Rows from block 2 of the encoder of a small masked image model, named by matrix and row number. Rows with one number belong to one neuron. Each number is 128 + 32 x the weight over its row's rms, rounded and kept within 0 to 255. All counts start at 0. Numbers have three digits each. After the name is the row's rms in percent of the matrix's.
After each neuron's rows are labels from the 100 images, of 14848, where the neuron reaches its highest value: "strongest on" is what is common among them; "place" is the part of the image that holds the peak. Only what is clearly more common there than usual is listed. The data: reaction-diffusion patterns (Gray-Scott). In brackets: how many of the 100, against the usual share in percent.
# fc1: MLP up (encoder.blocks.2.mlp.fc1.weight, 384x128), inputs 0-127
# fc2: MLP down (encoder.blocks.2.mlp.fc2.weight, 128x384, transposed), outputs 0-127

fc1.360 017:102173156107138131118085124125131142125186125114138131134128174123140080140141101225144148135054148125132134135154098142095103192128098111153115160119152154115143131094102103087126082141092133056123102100131100121116153067117127159168142071138109125122136124170119219183138087114108165073121143131130163139135095153061173137221208082124154095094151058119141118148138150105097120162162
fc2.360 013:131164118140134127155119079111178089085108183166094103158125154098109129184139105136196153170190087175145164126101182136099140138127116145122143123068103163114065055210152147124134123108151102173133126138107158098074125176134124135060115109152070136132125118136126152050146150159135109132117135147125103132133140091170153161055074151144123102154141124074086107078136109144197103124081
strongest on: dark (56 vs 14.2)
place: middle right (41 vs 11.1)

fc1.88 016:186160172097089125132140113161093109098095169141146049058086119116127153152183218148090116089152125149130082177117181142078116174102084105164105121131119160100119179096193124106173160166085159156107172121109155160141114137115136115114135108146163153126117122114137077132112141103085082136171158107127147072142150149115119183158119091085170117199150096072149130131118128147118185085118
fc2.88 011:142149080115121105129132199088115165210105118172134137146113092114108132036159140079091112112139141091101226125181086098146121090112152122075114116149132182164114117118121117101140107149110134118133101079111154109123125130104072144141152119109178158178080066096157163204107140098143146112073101112144110143115112158106157125110157198149105178071127110170138128173131150134104144162181
strongest on: embossed (91 vs 40.1); dark (47 vs 14.2)
place: bottom right (32 vs 11.1)

fc1.225 020:105140144094040121144088207127103146123140128113095135174104161155142167111108166075143123127114119098117111210144097117128141158142152151164126091158061122125128141100108108122162156129122106097147107115132109117182148132062092163193147109136110086143069117184099211122173155102071126125081163112068142161123127137049143143124143094149141151097145090144173174058120107136116155128177
fc2.225 013:088155085147129155136187079149140129072102223120107169125156075146075095211124086142114120181159145150097108135132183124098112096126149129120091123116153156165088148184163122142095134074165081107103129151115164129044153147131163104128105119126110153073154097153134110120128149130107208137153147082177067130136144115121117157089162156107123082161162129065132103098116090181113137135118
strongest on: feed 0.018 kill 0.051 (40 vs 6.8); feed 0.014 kill 0.047 (26 vs 1)
place: top right (34 vs 11.1)

fc1.356 108:125125176156109128147151129118198120120066131143083084115107145198167155136119186143152121114201080162119132122156122188165153137081175057151114140160161102165130090154082101105160145091186045135139127113118152154088112119144119114124133139119113113128113149104119076102064160084116129065133162164104143112109075081110185076138096143093132073137161160110143135125116160150091111144199
fc2.356 106:193066140075170104074086130157124184165079085128100196144161164094061123108055109116115100103144130120113099154150129134143132169136109160192119162088164105104118097182119096157102121115101128139121119128186140100119145121125123225204112098137156069106086114139115161174152093163130127140130170144087131101114143137147099175118135083163155200134104099152100130138099120084121116133100
strongest on: feed 0.022 kill 0.051 (38 vs 6.5)
place: bottom right (28 vs 11.1)

fc1.350 117:132185110140050131131083094133179165120116143058049077136141103149150127146136105071178102194171174170116114127198135108146105105134138089104067119120144094117155082150117096097137151118137127153081114133143160195095129168115153110131160135114176101126118133045117068140128124130069087121150189126152163112180106125156191096136121151137120130116178112101161100125147104106123187111126
fc2.350 126:064116155160163176118161115155179086144153108089093184175148154125141125163168129077114076118143117130118088150197139180107101255097133118120087148140157144146077103137104111109132118110141152118107151154111140138118079133135100123084133143150126111089093104096159129118111095105103154084136115123215073154140099158156175161132146112149094141163149163111160181156117108113191072115078
strongest on: feed 0.078 kill 0.061 (33 vs 6.8)
place: bottom right (29 vs 11.1)

fc1.282 016:083116114157038119144071171162103115108183138140134141170153112136123118138099149166138137089113109085126135140150141132150138165090067130100117155138217097128151071091087146093193114149045102198133161092131132122089144139163153124137120157144118185153142168129072144075096123114115141117108165155191117196115098145091172108166157119157144128177067148110139105156150081173120136128149
fc2.282 011:177161152087150193122119115102128109150154126133126137091110104092125141020131113122093134114201153089172123098176096118128118247136140157106106140143125101184110103179160124130094152109134156127129109135125091106108167108143145144121111128157120124137164117142170077104159116141099038125162118076078146101111091120146119104118127091137107157168203107101141162053130111096190118087110
strongest on: stretched (68 vs 24.5); dark (40 vs 14.2)
place: top left (38 vs 11.1)

fc1.345 015:081141139179097118153098154136135102114196184117128162093100097150140126168081155121121123109101132112094165218117162153140109178114101117108137141143189097134120136048085136123157165182073110176126178146179087133090116153141140121124124129131103152131211179109097088150069090129129176142146139146169102172121090135113126130145078123196136106130105164055109192111141089141113148149161
fc2.345 011:147179139105050183120152177111126139154084138130108181063123108090120150032145156129101139162181146113092093142148105133136137111115117138124073141167184110157146114181137094078161131147173122237124151099142132122176198110158138090086158089126095104118084099121121129058127086107136075168106145138122185153075119157098164101141119131135111122151168119156110129123130118117107082148122
strongest on: embossed (84 vs 40.1); feed 0.078 kill 0.061 (33 vs 6.8)
place: top left (28 vs 11.1)

fc1.90 104:207174160182177140117200169142144150154178182082091153077137148106164152144144078154096105103120099083120117178165147075140000121124180118129086129155112104122133138129153151133084098100147119105125143147106103153131135182104141147150143109127120139115101132095130118154124104132101116122057170122154118119183083127145147129084120136164143170134034133129113145148155131155134166090118
fc2.90 101:099128107061099097129093090122095131112113097178127085150129121133110119022119153140168131127110116198116134115101134205125223034128113123125145141121167146128114114070087116114149134209110117116101134121172135123114132122125112106158139107128116113110166101203134122103107168139124161096165088112088148144105166144114120120193112116124109081128223122128140135105113133112099136206168
strongest on: feed 0.058 kill 0.065 (41 vs 6.6)
place: top left (36 vs 11.1)

fc1.337 019:134132126123149128119079153105098202147164077127172117096111171130124156104153093136113104162136080173107131228110145105138114174154181153181109149127107082096157115112091122132054142151136127122141112103130148149121193136085077106173148162117144107111097106133118132102111157101079102230132149148117167172180119122105166184144120087126097156141135138119174089043113150186092131128097
fc2.337 013:022160105160112130161129136149173120053082119059094144132192109108091059242079113121116138169114125136139145096146166108107152159143111149072121131142146158120113148224202140143135123083148131122095147123100156128144118133162166114122100104152147112160129123148157117144136130138109170150152169075118118152145070096147140123096154135086110108178135084128117123149108184135143106146092
strongest on: feed 0.018 kill 0.051 (32 vs 6.8)
place: top left (41 vs 11.1)

fc1.279 019:102184151076184124122138126093111133114154094081056123128053158121138142092159161219128132132090155129115117177149152131066122168109109116156127104107102130138148141136171124117127133114111121083137179121156177135109078135080109132159110127116133090095104123149112246155138116113096152120106182090045163129100157130067104160147160147105153075130190113106117118116132145133132124174196
fc2.279 012:077076090169106112156123095086125132133098155182200165131101089079122164094124127066152157197108110152107164125125149127153133097137162106116152148084157111127102103217108131133164129162113122105137165105120143099125172171168080135085132103119116150105163108106155198070112122128160144135122134157172099130125158131123185100013095170141123101145132079101125123111093107168157066094107
strongest on: dark (59 vs 14.2)
place: top right (52 vs 11.1)

fc1.152 018:129161137108040117136117139122118180170127121157088154143132092118154115084138126141167112166093093125100115135118158101111149097103129120155128164116136126111101107075148120123255135107171145133119202116076122122150143158130132210109163130120131182122112094100118137160183088135102080072116198173152142119140121134163135167127085119137147060105122103122097067154111117197110159159184
fc2.152 012:164116139142151194147140129104121097079149120147122118122122106133079141035081128084133111086174119094119126089145108142078115058134163148126157116156127129091128159175117139140060138143100133024162124133119162126126149152107173150050114137183119129179132113119176174106151111152172138141180073125094117103126145128132122105111118093154138147141191083103137165066096169074207123140116
strongest on: stretched (54 vs 24.5); dark (49 vs 14.2)
place: bottom left (33 vs 11.1); bottom right (27 vs 11.1)

fc1.13 014:120153159075103129137119171170126107109106186143057084157105078149135127150137168139129113129123137115136090183162125126117129177101087149132138108154075153174082143135116117073137157133140158120140075114109119125130186065105149117085202118132095173118127126124103152168159096102103153123104135117121151120171118138051114147047136063086194165094145039095142154088155084139115182101148
fc2.13 010:150126081157157138124212118115115090061109182159122146129114057140103120154112081170104139106152122086108169108097149108115119106114114095131163082137131132166132108206114134125089134096207088140146140108124201118123155174119126085109087145134118134188136082154125184145113119147088122102128126087179085107097157142154143160197144162115121076111091160105145131146124066145215167173114
strongest on: dark (62 vs 14.2)
place: top right (69 vs 11.1)

fc1.259 018:144122116151095115132147118112136112077079195119128072034130124118121120116147145133107114146157119144118179075139141168131119133117032101100129149150080157112117127091138140138121176130102111228115136163136112134117120128119206129114134089121126034130130100097139152125146144132103182092122084161217137128201166126127174122109160104139144139151098150195163058137142124149117133078137
fc2.259 012:151098138118134142110147136144146179169117096131089159173122112179128143062116079170123130119097117093131144123168149104164150207102110123110102121165124145104107121209119134131124130166118157073180193089090142095144053071133103121166123140146064113088155112123149168089109141153142158091125132140095120075106094169139081115086174156073136111110132124057148156179127194184166177114138
strongest on: dark (39 vs 14.2)
place: top left (27 vs 11.1)

fc1.199 018:109149178115072116145116150135127158128135095113171090161151089126145147181157192098146106145095107157111122129137141115101126082112077138189134154114208129127096120087201128150198091135149108089129208133099096125165143176137131185161126123103122185132123122110092150132170154093116103097078176152097187105035131145091094129146167115137165125193068111108134131166130123156137103145166
fc2.199 010:177120117142125153131167125102133116136074139151129138080100159126101171058086100136123120099132109142158180106105139154110120185154166142105152146130110113114134129114149133080076125114055131136120070095117177090087154144140168146094137138145132132084057135096153196059160163150136192110195112113137105149185156108094131097040136082139122141174193112093088156081127144064146154110131
strongest on: embossed (93 vs 40.1); stretched (56 vs 24.5); feed 0.018 kill 0.051 (25 vs 6.8)
place: bottom right (36 vs 11.1)

fc1.101 016:069117135116062121126112162175096128088141099132109094126110124153143152150129205191147118097074109129122148081150151137078134200111103126158127093108146115193143095108157148111075163141131120083118097170112134115167137161073170179166126123138103132177110123097106226127124139131143166126094103099069158255125152152103102101112135139115136140137102136101114118090142080150112137130092
fc2.101 010:176121122134132181157194127116105140104121126134137174107136087110119134137126126170104134150173119120102130120111074085139129023160111129084103177093115071134139140204092123096161144125139116141150158089148114130074179183183130086063124121102188109161117137150098102083124116158134186129153152196159099116130148130130118083089129123095130040122128100110114101184145107141202075127145
strongest on: dark (68 vs 14.2)
place: top right (40 vs 11.1); top left (30 vs 11.1)

fc1.18 018:111122062101086130124097080119109134124168094088092110143112142119132146182080162207119132061090139080128166149132134125160097154070071097137124127108155127126159060167139131122111131142069136144131086119128150134143136128114145140140127122106112136136142139171124243124094146128083145112122173098159143238126154129073152134211140105167162098098130155089132179094137148117107092174132
fc2.18 010:130165182147157163160097128083139116078093133153132168132106146105081125035125127118163154202190148136146184082127119140151149132171148137134124168138102098145088118228098110115136115134134117184152128142091079140111148095136153143102096105144058140079118166107102108073153099115194120103132109154127076120094139126164158090073156120099101100161109083119171097164129163158183122076135
strongest on: dark (34 vs 14.2)
place: top left (69 vs 11.1)

fc1.205 015:095152101124112108143118163198122106098130164144086081108171120118145124114145110084114100084165130200109148082112098124142127156136131109086109123134206103152173150110084128122104112154095120094153165119132092133064193118129153194161148127132078106126166083141124212103180095108075100138118096112186168131206176123134143111116112146095112150085080184107109076108134182171118115113091
fc2.205 011:167095120123147165142152160138148147066158133140129164128096116153085076210056138128105156160087132092144131098164172170141092143148185155157089139129044107120152078200108113157142109118157121101156199149131113127154164128173115117125150117155042107084120192133128130062141135143156133110130139151131123110102118115155095099133135118088132123142164090056111128058127146075166167089111
strongest on: dark (41 vs 14.2)
place: top left (27 vs 11.1)

fc1.104 013:121163137096171108095087113080069144054158139135080138146155084088154111098152187159149126156132102108120083143144145138138139070079128145152105148087150106147126128154123117112185159154111130076124146117170075157137151127109130175109124088114129205136174083147131174131201151111146097150112142140123155179156166118078147150113187136092170095144065134117144122120147099206104036142165
fc2.104 011:159149089191124137174099102122166103093106192144103138101119135135136164131086052139165119156128125103122129083145088128128141180124127127130151124127155131117141075179103155104079126132119129039186143136117191080074101151132180169125097152160112140107139075106176131081136118158140166059199132143095142185085105112166153124128117087137075168117164092105120143057160154089180131129130
strongest on: stretched (81 vs 24.5); feed 0.018 kill 0.051 (36 vs 6.8)
place: top left (43 vs 11.1); top right (28 vs 11.1)